Weights of a small contrastive image-text model: encoder widths [80, 128, 240], text encoder layers 6.
Rows from block 6 of the image encoder of a small contrastive image-text model, named by matrix and row number. Rows with one number belong to one channel. Each number is 200 + 30 x the weight over its row's rms, rounded and kept within 0 to 999. All counts start at 0.
After each channel's rows are labels from the 100 images, of 14848, where the channel reaches its highest value: "top examples" is what is common among them. Only what is clearly more common there than usual is listed. The data: rendered solids tumbling over patterned floors.
# c3: 3x3 conv (encoder.blocks.6.c3.weight, 128x128x3x3, each kernel summed), inputs 64-127
# c1: pointwise conv (encoder.blocks.6.c1.weight, 128x128x1x1), inputs 64-127

c3.57,174,193,188,181,179,233,203,234,182,198,203,231,227,237,203,177,229,173,185,249,223,215,189,206,207,199,194,176,184,213,200,211,215,150,200,191,217,208,138,202,179,164,225,177,176,226,195,235,195,186,228,202,105,203,211,231,193,241,217,213,208,130,235,200
c1.57,252,210,169,163,149,200,212,188,200,167,165,172,200,200,178,217,170,201,126,185,200,200,228,163,192,173,200,200,233,213,215,219,276,126,200,200,194,138,199,135,184,221,250,200,150,205,183,188,200,154,154,200,239,200,179,200,212,217,200,231,191,192,231,200
top examples: purple object

c3.75,224,215,257,174,216,197,151,209,173,200,216,153,199,213,213,196,220,215,210,249,195,236,157,188,176,192,196,183,224,185,186,185,210,200,233,149,226,234,202,190,190,200,221,241,233,202,213,198,162,240,205,196,245,232,138,178,226,178,201,220,181,249,191,188
c1.75,243,223,240,200,240,248,200,200,224,200,200,200,221,200,257,200,200,200,182,229,200,200,200,243,189,248,200,200,197,239,235,242,200,200,200,200,229,200,191,236,200,211,235,231,240,173,246,254,200,264,225,200,195,212,285,263,226,244,208,214,221,200,232,204
top examples: count: four; cube frame

c3.98,245,176,245,184,211,158,191,177,218,186,185,216,175,155,190,220,218,132,169,211,228,194,130,184,130,202,187,194,225,82,163,217,224,201,135,214,207,207,179,214,223,181,187,209,208,240,217,215,193,164,194,160,260,210,178,175,221,198,198,250,223,179,228,189
c1.98,200,200,216,200,241,180,200,200,243,232,194,200,248,100,236,200,201,200,160,200,250,177,149,198,81,240,244,210,232,218,207,216,208,200,238,200,214,202,186,191,196,184,248,200,200,200,238,191,213,160,143,200,158,259,177,166,197,200,230,200,200,208,241,200
top examples: grey object; white object

c3.122,162,108,206,207,210,206,225,212,161,258,212,234,172,205,192,196,204,258,195,205,187,226,179,174,219,202,209,222,197,155,256,182,179,214,166,261,205,199,196,137,169,151,153,208,205,184,187,167,176,236,159,182,200,194,191,228,231,133,147,189,180,247,211,206
c1.122,124,181,200,161,195,133,200,224,246,268,264,262,191,214,206,168,155,196,200,200,194,150,200,225,200,200,149,200,199,200,200,223,192,200,238,200,200,200,207,148,162,211,168,201,200,245,186,200,221,200,210,190,200,200,214,200,200,210,184,200,200,200,164,200
top examples: orange object

c3.12,206,218,207,139,214,176,159,240,232,212,124,191,254,220,164,191,227,200,174,240,94,203,221,126,241,203,216,212,192,224,228,175,227,164,200,193,192,202,203,238,149,180,254,187,212,227,221,233,197,141,163,212,206,170,189,137,177,226,215,184,249,198,189,224
c1.12,192,209,200,200,200,238,160,186,194,182,134,206,236,205,150,143,165,200,109,200,226,211,200,222,131,263,204,273,200,155,200,257,144,200,200,205,160,259,152,192,131,188,200,148,200,200,200,234,200,200,143,153,177,200,200,185,156,209,198,200,244,177,221,240
top examples: white object; its colour: white; grey object

c3.115,164,205,150,210,204,235,183,208,196,196,196,188,201,186,179,185,187,208,200,190,159,217,195,194,218,172,189,181,212,201,222,218,55,221,183,192,198,251,200,194,197,198,186,233,249,198,203,179,177,232,150,72,212,185,178,182,226,147,186,145,202,209,158,183
c1.115,190,217,184,245,183,200,215,256,212,180,200,183,260,224,238,200,214,200,200,233,200,101,200,200,261,257,225,229,200,182,210,200,191,204,193,189,200,202,202,247,200,207,238,157,215,200,167,225,181,247,200,200,200,252,214,200,200,262,254,240,239,157,216,181
top examples: orange object; its colour: orange

c3.69,215,206,233,170,205,58,183,226,210,178,195,185,238,153,202,189,192,145,202,200,201,187,147,174,202,217,181,199,168,197,188,204,237,227,202,218,212,172,198,192,178,194,202,169,208,152,163,113,225,144,220,202,231,191,180,175,122,199,201,174,216,214,179,181
c1.69,200,205,194,229,200,200,184,165,176,197,200,200,181,200,135,200,180,200,200,251,170,194,196,125,148,263,225,226,208,166,200,193,200,200,223,207,213,195,200,200,200,200,186,218,214,198,191,261,198,183,127,151,248,147,216,137,202,194,117,216,237,213,200,200
top examples: brown object; its colour: brown

c3.14,230,217,139,199,195,198,187,221,199,206,181,243,186,227,174,184,205,165,219,222,184,260,196,194,211,190,190,177,222,209,214,183,214,174,183,212,213,215,154,173,198,201,219,209,192,208,184,246,191,195,201,210,193,187,203,173,198,223,196,214,194,206,189,200
c1.14,238,200,241,200,168,157,159,189,193,147,116,200,216,206,166,155,195,152,210,200,215,200,226,200,200,223,175,211,200,173,190,176,208,156,200,200,200,200,183,200,200,224,178,200,214,209,184,202,200,193,200,155,217,187,200,182,177,168,205,217,151,200,193,200
top examples: purple object; its colour: purple

c3.44,200,178,212,170,212,218,205,189,198,206,208,243,150,223,194,212,217,212,187,170,122,232,182,197,189,174,184,176,216,211,148,147,228,218,201,150,218,237,207,160,197,190,161,214,257,197,185,155,162,364,207,177,211,227,179,178,292,234,167,181,199,186,207,191
c1.44,182,200,234,217,209,221,200,200,200,207,253,214,200,209,254,182,200,215,177,183,200,201,219,200,153,221,167,209,187,209,200,200,200,246,222,200,209,190,176,175,242,213,200,212,232,202,239,178,239,200,220,247,200,204,263,220,235,238,200,200,235,199,239,219
top examples: light from behind the scene

c3.88,214,227,225,190,206,200,171,201,191,202,205,186,177,149,184,211,198,240,195,213,203,227,208,232,94,193,158,166,206,155,176,257,140,176,197,196,163,181,177,208,191,196,200,190,225,152,163,201,200,224,200,203,158,128,203,201,221,180,187,209,186,175,164,190
c1.88,200,244,227,220,202,186,200,199,200,200,198,176,170,200,215,240,143,200,200,200,254,200,200,235,201,206,147,233,207,200,221,250,145,200,188,200,200,189,145,166,200,182,191,197,171,200,171,153,232,170,200,202,154,180,214,200,200,139,200,172,179,215,200,183
top examples: yellow object; its colour: yellow

c3.117,185,143,159,144,92,208,191,190,200,176,201,200,216,235,198,198,140,198,192,153,174,215,195,188,201,153,166,169,185,165,170,217,207,184,196,147,130,142,195,163,165,189,169,173,167,203,172,202,188,162,170,184,196,69,157,144,184,212,197,201,180,192,198,206
c1.117,240,200,210,228,215,205,240,200,218,251,283,200,200,193,264,200,233,182,209,200,251,200,200,258,217,221,228,200,241,226,200,236,198,217,216,259,250,196,214,200,244,200,208,198,249,200,224,184,249,198,217,247,200,225,251,224,219,221,211,208,234,202,220,198
top examples: green object; its colour: green

c3.9,243,235,254,196,181,215,206,219,195,229,213,259,50,220,207,207,215,252,237,197,176,226,161,222,175,213,139,203,216,165,204,237,121,243,222,194,208,235,209,200,206,188,211,199,179,220,188,180,199,218,201,212,190,172,207,197,232,165,174,242,168,171,179,194
c1.9,213,186,188,223,193,208,223,230,209,200,251,200,200,210,200,230,200,266,210,183,146,179,181,278,118,231,168,239,240,200,200,193,220,263,258,206,208,267,208,149,197,206,200,200,155,200,200,200,202,200,208,238,200,134,230,200,248,186,169,200,200,221,204,175
top examples: grey object; black object

c3.127,214,216,184,223,240,102,193,185,197,227,172,214,210,150,192,158,222,164,181,196,163,122,203,156,194,165,218,242,216,187,191,197,169,147,235,169,209,240,218,175,190,218,200,194,224,225,214,110,198,201,227,196,223,222,218,191,194,171,193,146,185,174,124,58
c1.127,177,146,200,200,193,202,200,200,167,151,200,196,257,224,153,200,217,190,212,174,225,200,190,200,257,230,171,186,200,200,202,192,215,211,138,204,163,156,200,153,200,200,212,200,200,193,177,200,212,200,273,145,196,157,193,193,167,165,185,245,200,200,200,195
top examples: count: four; red object; orange object

c3.114,182,231,234,196,194,217,187,181,187,207,231,182,184,221,186,231,180,253,248,240,152,121,136,212,189,147,209,168,203,93,181,155,232,191,209,150,208,217,195,175,202,187,204,189,179,194,149,150,204,251,154,210,193,212,235,210,197,174,178,216,168,180,203,199
c1.114,163,201,206,201,163,200,144,173,200,165,231,182,192,216,202,137,200,204,230,201,224,146,150,200,149,158,211,136,217,200,212,186,234,202,163,176,158,155,200,179,207,170,200,140,139,189,96,190,200,200,162,200,200,200,251,200,203,209,200,200,210,185,220,205
top examples: teal object; jack; cube frame

c3.77,180,147,251,217,196,229,273,205,194,230,219,225,203,120,206,228,218,185,211,218,273,182,198,224,236,191,220,201,199,249,211,198,202,246,163,200,253,206,224,153,198,218,206,195,210,189,216,148,198,169,160,151,207,231,177,208,188,89,196,213,227,236,183,224
c1.77,200,159,202,207,200,234,270,198,185,208,207,200,134,226,186,200,124,226,222,249,155,200,199,226,211,151,179,177,216,203,200,234,211,176,105,147,165,161,163,125,200,200,224,166,146,240,200,155,187,214,233,168,219,200,200,127,227,240,200,172,182,186,172,200
top examples: orange object; count: four; its colour: orange

c3.10,201,211,228,202,260,224,146,229,199,186,200,247,161,202,192,160,221,187,198,210,177,206,183,199,208,226,190,184,168,175,202,216,162,247,205,201,209,225,208,128,198,228,185,185,292,152,190,200,193,289,157,205,214,197,186,180,218,205,194,222,169,217,214,197
c1.10,200,200,212,226,200,246,200,177,229,150,200,195,146,240,183,200,179,205,156,200,155,176,200,165,200,246,200,282,212,200,233,200,200,260,262,215,231,200,200,149,200,200,207,184,200,167,208,200,172,200,168,166,200,200,236,200,200,200,200,200,239,200,256,200
top examples: orange object; brown object

c3.52,160,215,243,207,172,195,175,189,143,224,201,206,157,147,173,208,190,229,168,183,194,219,163,190,203,242,155,159,194,190,191,195,221,208,192,228,147,151,176,189,207,230,195,166,208,231,163,159,191,149,147,201,230,212,203,223,163,184,178,177,170,243,206,227
c1.52,197,179,245,200,177,200,181,200,200,200,207,195,145,158,193,200,200,214,200,200,149,205,125,150,172,200,200,221,200,241,212,200,200,269,164,237,127,206,200,222,200,212,200,218,197,200,166,139,199,200,182,182,233,164,164,181,200,181,221,130,183,243,200,208
top examples: count: one

c3.58,214,202,192,227,191,196,220,215,223,223,177,183,237,173,203,215,162,177,173,152,153,139,211,194,182,247,118,195,198,263,220,154,194,203,210,202,225,202,206,213,196,179,190,194,156,177,198,199,195,161,243,241,208,220,200,180,176,196,193,203,211,197,245,206
c1.58,194,200,184,229,200,161,269,222,225,253,200,248,200,180,218,200,200,187,196,207,200,185,165,199,164,230,179,174,228,190,238,174,200,200,235,200,200,200,118,218,228,200,151,200,200,214,210,215,223,200,237,200,251,192,270,158,180,200,176,159,200,200,220,200
top examples: pink object; its colour: pink

c3.61,191,225,210,173,215,204,223,162,214,219,218,255,232,184,222,229,200,165,188,166,230,228,175,217,191,204,182,205,201,132,218,250,282,197,211,156,196,215,203,206,198,219,196,190,148,212,174,135,184,221,205,191,185,211,172,180,138,189,198,212,147,179,193,246
c1.61,162,175,141,156,200,235,218,191,235,200,200,242,184,223,200,201,200,258,236,224,195,200,186,186,212,146,220,160,212,214,232,174,197,200,182,129,167,155,200,181,200,158,230,216,200,160,200,239,224,236,201,174,200,150,200,200,198,152,212,216,200,200,190,200
top examples: red object; brown object; cube frame

c3.36,196,252,219,154,224,181,150,189,224,164,169,218,277,202,227,156,226,226,191,209,105,226,229,184,192,211,216,196,213,216,179,250,217,225,227,151,201,206,204,233,179,209,247,219,232,182,201,187,191,207,181,193,269,239,191,192,202,169,213,198,207,244,174,184
c1.36,200,189,215,200,233,200,200,155,246,219,194,209,200,200,289,217,168,176,141,186,200,181,195,259,166,199,228,229,203,193,200,167,172,174,200,147,235,247,199,200,234,168,166,201,233,160,192,200,259,256,240,226,231,233,241,249,206,146,200,156,200,224,226,200
top examples: count: four; red object; its colour: red

c3.27,191,158,221,197,204,239,211,199,206,206,186,275,181,209,223,247,170,188,157,252,229,225,193,173,188,220,177,212,156,259,207,206,206,159,210,220,201,191,192,200,177,215,185,174,204,194,232,198,227,223,168,226,108,145,182,201,172,204,190,174,207,170,242,198
c1.27,220,171,200,164,250,127,201,200,154,173,200,204,230,167,227,188,200,154,83,141,138,184,246,145,182,203,200,200,168,200,209,200,200,114,220,174,212,172,209,184,203,156,200,207,188,200,179,162,200,135,161,200,203,139,248,215,144,178,178,138,184,142,177,200
top examples: pink object; its colour: pink; its colour: purple

c3.126,173,166,212,216,166,211,201,181,193,146,234,191,249,206,206,187,204,167,236,79,218,181,245,190,188,213,214,242,230,210,204,190,154,205,195,217,221,175,206,234,248,255,195,200,225,195,189,192,219,160,231,194,217,183,201,192,219,163,184,232,236,230,108,228
c1.126,171,116,218,223,195,232,200,146,154,101,153,233,230,200,140,169,216,163,248,170,207,149,168,166,165,216,200,217,201,200,187,189,184,200,200,190,201,195,200,193,159,215,211,170,187,200,200,190,172,206,200,200,214,174,169,200,217,194,200,249,223,200,236,238
top examples: brown object; its colour: brown

c3.49,192,180,227,187,216,229,195,166,210,187,196,213,178,197,214,232,170,198,215,192,239,180,190,207,236,241,202,209,195,187,197,170,236,194,185,205,164,236,227,181,209,186,176,191,169,194,207,234,205,72,223,181,193,189,206,176,244,267,181,217,256,201,238,197
c1.49,227,175,200,145,193,200,200,162,209,210,200,147,209,131,200,200,172,192,200,168,256,152,194,173,225,207,204,160,212,221,204,197,262,184,164,179,137,168,175,181,163,200,237,207,162,150,209,144,194,97,129,200,200,192,186,226,208,226,153,180,178,200,196,143
top examples: white object; its colour: white

c3.26,182,145,202,231,235,203,191,185,202,202,166,227,166,259,179,209,168,217,159,211,193,240,193,146,228,204,188,201,190,159,217,121,196,185,196,203,217,220,222,176,180,241,192,240,237,190,241,185,197,286,182,206,210,216,190,223,201,237,182,190,190,224,243,188
c1.26,200,192,200,275,200,200,181,218,187,214,219,221,198,249,210,175,210,233,173,200,262,230,229,232,241,226,222,200,192,200,200,187,200,200,223,247,223,171,200,223,200,200,200,243,212,168,169,310,263,241,200,216,230,182,225,200,200,282,218,200,207,196,196,222
top examples: red object; its colour: red; egg

c3.15,223,241,262,156,213,213,194,197,183,226,182,226,136,232,190,204,210,200,254,211,190,258,225,210,186,200,199,199,195,176,236,153,248,208,205,242,183,202,208,168,200,151,220,210,187,243,207,215,201,117,268,187,217,219,210,179,149,196,230,223,188,237,182,230
c1.15,216,200,200,200,234,247,200,200,195,200,155,242,200,228,121,200,203,207,220,200,138,200,171,212,179,200,184,183,200,142,205,151,227,246,181,167,200,195,187,184,200,200,191,200,141,182,199,180,182,137,200,200,236,213,170,108,156,200,212,233,200,239,200,154
top examples: cube frame; chain link

c3.50,214,207,161,213,216,241,193,213,175,255,215,237,199,226,188,185,217,181,256,158,168,181,240,200,213,189,190,159,244,185,219,193,216,180,217,199,174,132,178,197,194,177,231,183,215,234,180,200,214,124,217,211,182,211,188,166,176,215,170,224,204,202,191,203
c1.50,193,191,199,207,238,200,200,186,200,210,183,200,200,199,200,200,200,200,210,200,212,126,236,200,213,178,200,200,206,208,200,200,200,156,240,200,173,139,227,166,243,224,200,184,200,217,203,200,209,222,180,176,219,200,218,222,198,238,200,227,200,211,175,147
top examples: blue object

c3.13,219,224,196,188,169,168,199,212,173,193,173,211,175,204,209,137,212,191,159,192,222,168,165,188,164,189,216,182,166,195,194,217,246,227,201,189,175,221,199,150,214,133,161,199,224,215,224,199,230,200,211,202,183,220,188,162,202,257,216,184,179,180,209,198
c1.13,252,208,200,262,201,166,188,173,224,200,187,197,201,197,218,221,145,210,200,175,137,108,200,200,200,266,174,209,140,146,178,187,203,200,200,200,200,200,144,148,184,222,163,195,224,223,212,214,200,210,164,200,200,216,200,262,200,200,200,220,262,200,200,226
top examples: white object; pink object

c3.23,172,169,224,144,180,213,190,187,217,184,231,162,201,189,225,205,150,137,148,200,223,242,202,246,209,215,194,149,204,181,175,177,162,153,174,199,197,185,190,189,208,145,190,205,184,146,204,162,219,141,221,214,111,230,220,201,185,162,199,179,206,167,151,183
c1.23,241,200,200,245,200,205,244,229,226,216,200,182,260,164,200,250,200,216,165,214,273,200,200,303,228,177,215,216,200,259,234,242,204,163,209,248,200,207,224,246,200,216,155,200,200,200,200,175,222,236,207,235,149,200,254,267,200,200,200,209,223,200,175,200
top examples: light from the right

c3.112,101,207,223,265,231,226,200,197,172,235,223,216,155,168,197,195,171,240,194,150,183,179,220,203,126,199,211,164,209,179,194,192,198,259,193,240,183,191,179,168,190,209,181,193,221,141,166,173,185,246,168,210,212,167,212,214,206,206,181,194,189,241,265,225
c1.112,116,183,188,199,231,219,209,211,200,229,233,216,192,200,211,170,196,215,200,200,254,200,201,220,200,227,200,200,200,233,193,200,179,209,198,225,207,200,200,182,200,200,200,207,214,171,171,200,216,190,163,246,199,222,256,200,165,220,148,152,195,206,249,271
top examples: count: four; brown object; red object

c3.96,224,208,163,201,170,246,209,216,204,217,177,164,214,170,211,190,210,206,218,228,207,148,180,193,256,213,182,176,221,217,230,155,88,204,206,170,238,222,195,209,246,193,206,204,157,193,187,206,195,176,229,177,193,194,224,208,202,123,181,230,218,170,233,309
c1.96,200,214,164,146,115,200,158,237,177,200,189,200,188,221,217,200,194,200,200,200,200,118,200,207,205,188,155,130,184,210,200,167,210,168,200,158,197,200,164,133,200,200,200,137,187,253,155,239,195,200,232,189,151,201,221,224,204,213,230,200,215,122,200,200
top examples: orange object; its colour: orange

c3.24,222,268,270,157,235,189,174,146,203,198,197,232,226,175,199,233,199,206,171,182,154,172,231,204,152,179,232,189,201,246,172,242,218,160,227,212,199,242,232,218,161,217,214,182,222,192,220,179,198,243,199,196,205,229,198,174,222,184,205,172,181,192,201,163
c1.24,189,200,218,176,200,200,223,134,156,200,200,200,178,200,200,200,201,134,200,200,134,242,183,200,139,138,200,186,198,200,216,203,221,200,168,260,200,223,204,200,186,241,239,155,269,179,239,200,182,251,212,260,159,166,215,223,228,160,214,158,109,204,200,200
top examples: white object; grey object; its colour: white; its colour: grey

c3.74,219,208,225,238,223,242,213,198,217,237,178,227,45,200,169,216,200,240,169,181,158,226,132,221,200,203,186,203,227,205,191,221,180,162,192,167,198,210,190,218,206,204,164,212,233,173,163,243,173,253,180,191,181,239,184,182,244,205,164,208,172,153,195,186
c1.74,167,200,216,236,265,225,202,200,223,227,186,143,200,227,189,193,200,229,193,202,142,165,103,256,200,151,216,200,187,187,217,200,153,200,200,200,200,200,152,220,237,206,121,243,182,200,188,244,210,230,160,200,130,180,193,200,267,214,160,200,141,200,200,106
top examples: light from behind the scene

c3.67,222,239,220,117,210,226,204,222,198,198,144,221,161,201,200,209,230,195,161,182,178,212,161,166,142,180,208,236,195,172,149,177,161,179,188,180,217,246,188,152,221,229,125,200,257,189,179,214,208,299,176,205,204,176,210,183,210,181,170,166,219,180,225,232
c1.67,224,200,166,200,248,192,200,231,200,181,200,200,200,200,233,288,189,166,141,226,234,180,200,200,136,212,200,234,207,214,135,200,200,200,200,188,164,228,200,186,195,201,191,200,257,200,156,132,200,200,222,248,200,171,247,257,211,155,200,200,226,183,235,179
top examples: count: four

c3.42,168,184,175,188,173,246,213,187,203,166,197,206,149,221,211,188,181,201,152,144,277,189,260,194,221,223,176,230,164,216,218,177,208,182,181,240,206,172,187,179,209,224,163,199,175,188,241,247,230,245,240,225,98,181,201,189,199,224,225,229,186,157,212,197
c1.42,190,200,151,245,134,235,243,200,200,184,200,200,200,151,214,257,200,200,168,200,200,214,207,204,111,233,168,200,241,200,138,133,200,166,200,188,146,235,145,200,200,209,200,166,219,200,200,245,195,231,175,183,141,138,173,202,212,200,179,195,200,200,200,249
top examples: purple object; its colour: purple

c3.43,152,103,214,236,227,233,206,189,182,210,190,235,169,178,187,174,171,194,139,170,216,194,156,211,118,180,183,204,191,134,183,157,232,190,217,239,156,187,190,165,203,205,175,176,213,167,180,191,221,300,174,214,191,174,210,219,197,198,217,176,147,211,224,181
c1.43,200,153,295,220,200,170,200,234,199,259,226,200,200,205,195,179,200,126,215,200,200,200,104,290,145,200,220,200,158,164,238,190,200,163,214,200,200,200,210,200,200,176,90,203,200,175,215,200,217,200,201,223,221,200,209,208,251,200,192,210,136,228,174,200
top examples: light from behind the scene

c3.104,170,205,216,222,195,219,193,185,190,216,203,192,212,236,179,222,193,239,132,214,223,305,199,205,168,194,188,186,206,240,208,175,144,218,227,200,194,248,194,173,120,212,201,189,214,140,213,197,168,253,144,223,211,174,215,201,234,183,129,211,217,210,213,218
c1.104,160,200,264,219,241,227,200,158,200,220,249,200,246,216,207,248,233,200,180,211,200,280,203,223,150,200,195,209,200,218,181,196,146,252,212,236,164,199,200,200,218,206,200,180,191,166,217,200,212,214,199,200,200,193,256,206,235,153,200,200,232,218,200,228
top examples: red object; its colour: red

c3.54,141,262,163,185,247,216,203,207,170,210,190,191,283,211,215,171,200,171,201,177,159,126,190,184,232,189,200,173,175,159,221,118,206,160,155,151,217,224,203,176,182,228,193,198,182,205,173,202,211,228,226,201,168,177,203,231,177,202,219,227,221,156,182,214
c1.54,200,183,238,196,200,260,168,200,166,200,145,148,230,214,189,173,208,200,200,144,200,136,190,200,175,200,187,200,232,138,200,154,236,171,200,153,200,179,218,197,184,200,199,163,200,200,200,185,200,260,146,203,128,220,213,236,200,256,234,245,169,111,250,200
top examples: yellow object; its colour: yellow

c3.5,188,188,220,160,169,210,210,189,222,178,175,217,148,210,195,266,189,174,138,203,201,216,157,173,160,214,219,217,189,231,202,125,146,211,186,229,175,194,213,178,207,186,173,193,205,176,199,187,204,256,179,208,222,205,179,200,209,233,205,153,184,204,230,182
c1.5,180,200,200,153,200,150,256,210,200,173,204,243,183,199,222,216,212,200,163,183,200,216,144,173,212,173,206,213,200,200,237,166,200,180,162,200,254,200,206,200,207,200,151,186,200,192,191,179,200,200,207,289,170,167,257,200,200,200,216,200,242,233,200,183
top examples: light from behind the scene; black object; sphere

c3.65,190,113,241,204,178,274,228,197,218,192,204,82,218,266,214,181,156,210,195,165,190,201,210,232,166,204,186,189,202,188,196,206,192,208,187,186,189,206,186,216,215,138,199,204,160,147,205,228,223,162,242,217,207,186,202,196,229,226,244,220,188,211,241,191
c1.65,200,230,195,190,200,200,180,168,175,178,109,200,200,209,197,183,215,215,207,208,148,200,190,200,115,200,186,193,233,200,190,187,200,200,214,200,234,179,212,200,199,199,216,202,200,244,159,255,138,138,200,140,197,232,200,134,200,189,201,200,195,200,160,144
top examples: teal object

c3.63,205,216,203,239,134,208,224,213,182,188,257,157,194,204,251,171,188,226,228,200,217,232,194,252,258,212,213,209,223,217,212,164,185,201,228,197,272,181,226,202,253,168,182,201,142,220,226,178,231,126,261,223,252,226,242,239,195,214,211,187,220,218,180,209
c1.63,209,250,150,189,200,200,162,183,152,209,208,200,216,229,184,200,170,188,220,269,181,200,127,200,207,191,183,220,190,200,226,136,150,196,168,195,261,205,200,232,200,191,227,200,200,196,174,217,186,200,228,200,200,200,188,168,94,161,205,221,207,200,200,207
top examples: green object; its colour: green

c3.7,214,189,245,178,209,166,205,196,190,153,211,235,222,180,191,184,242,218,248,159,215,138,272,210,206,224,199,167,198,254,260,185,208,175,184,204,226,194,194,226,222,209,225,178,200,201,177,171,214,198,214,195,215,249,220,190,176,227,227,233,205,194,160,246
c1.7,141,156,261,200,200,200,203,200,175,170,188,200,196,200,185,200,201,129,182,183,200,200,227,203,159,200,146,200,195,190,158,200,237,209,149,166,200,168,204,132,244,176,200,200,228,207,178,218,231,230,200,200,200,184,216,173,201,157,192,199,275,170,213,259
top examples: pink object

c3.118,164,223,246,245,235,216,196,157,203,242,212,205,173,177,222,175,244,203,181,191,214,209,199,218,165,200,121,207,191,229,165,177,200,249,190,213,91,164,242,178,185,209,157,230,209,215,153,193,197,196,207,215,194,205,121,174,173,209,197,213,214,205,246,154
c1.118,200,200,200,137,200,156,172,200,144,200,214,200,225,200,213,203,200,161,150,200,210,211,195,195,200,220,163,148,218,200,155,200,207,200,168,200,225,164,200,200,175,170,200,225,135,185,152,168,184,119,200,200,164,169,179,118,176,147,200,200,172,200,200,200
top examples: white object; black object; its colour: white

c3.47,217,225,241,144,227,206,157,195,210,200,175,225,209,194,170,160,229,161,211,216,142,227,258,148,150,203,201,190,187,220,230,151,198,210,204,168,183,205,188,183,182,168,194,229,207,196,186,175,171,253,194,194,231,184,182,145,168,174,215,169,178,214,211,190
c1.47,229,261,200,230,200,253,162,200,255,217,191,200,262,200,172,200,200,233,175,200,246,200,200,231,177,244,218,253,151,270,215,227,222,200,200,254,200,214,200,194,220,200,252,207,218,200,200,232,224,200,220,200,178,233,248,200,200,235,214,184,290,226,200,225
top examples: count: four

c3.124,170,219,197,191,220,174,188,219,194,219,146,196,264,193,172,253,204,141,174,194,228,201,163,138,205,192,169,211,174,192,190,183,213,236,153,186,194,161,177,157,182,197,165,209,220,203,175,206,154,192,153,181,196,204,157,238,157,193,198,192,200,213,181,214
c1.124,229,209,209,200,200,200,221,203,200,215,238,238,200,205,243,252,211,186,196,200,209,168,200,240,216,194,200,249,176,215,200,278,254,200,212,248,227,211,188,206,236,216,246,200,263,246,198,200,188,188,188,209,218,200,220,261,244,200,247,136,171,210,200,229
top examples: light from the right

c3.41,228,193,142,221,242,223,225,191,194,218,188,173,126,206,204,194,165,170,190,220,222,194,150,217,253,209,200,211,211,222,252,182,132,206,182,207,208,194,202,210,209,245,192,217,221,222,180,214,214,130,183,156,165,154,218,183,201,91,152,197,219,174,182,236
c1.41,200,139,200,200,158,173,200,245,200,200,200,142,188,182,200,210,200,172,262,200,200,200,214,200,277,200,209,203,181,215,219,215,225,172,176,200,183,211,234,132,182,200,200,200,154,200,220,152,200,118,200,200,152,215,180,228,200,209,200,200,225,108,201,200
top examples: orange object

c3.108,221,264,200,163,209,181,181,197,149,163,200,207,230,195,172,239,231,206,142,205,103,226,220,207,194,139,223,202,186,243,208,144,202,199,212,194,230,222,240,172,197,185,182,217,107,206,270,179,175,224,182,187,219,242,174,178,234,233,193,179,217,217,181,205
c1.108,191,200,154,229,200,194,170,186,107,179,247,237,196,168,254,193,217,176,200,200,200,166,152,267,200,161,191,212,171,222,176,172,178,200,200,149,142,234,183,169,200,200,222,195,200,181,200,200,239,219,225,268,194,193,252,234,176,209,191,200,200,200,173,194
top examples: pink object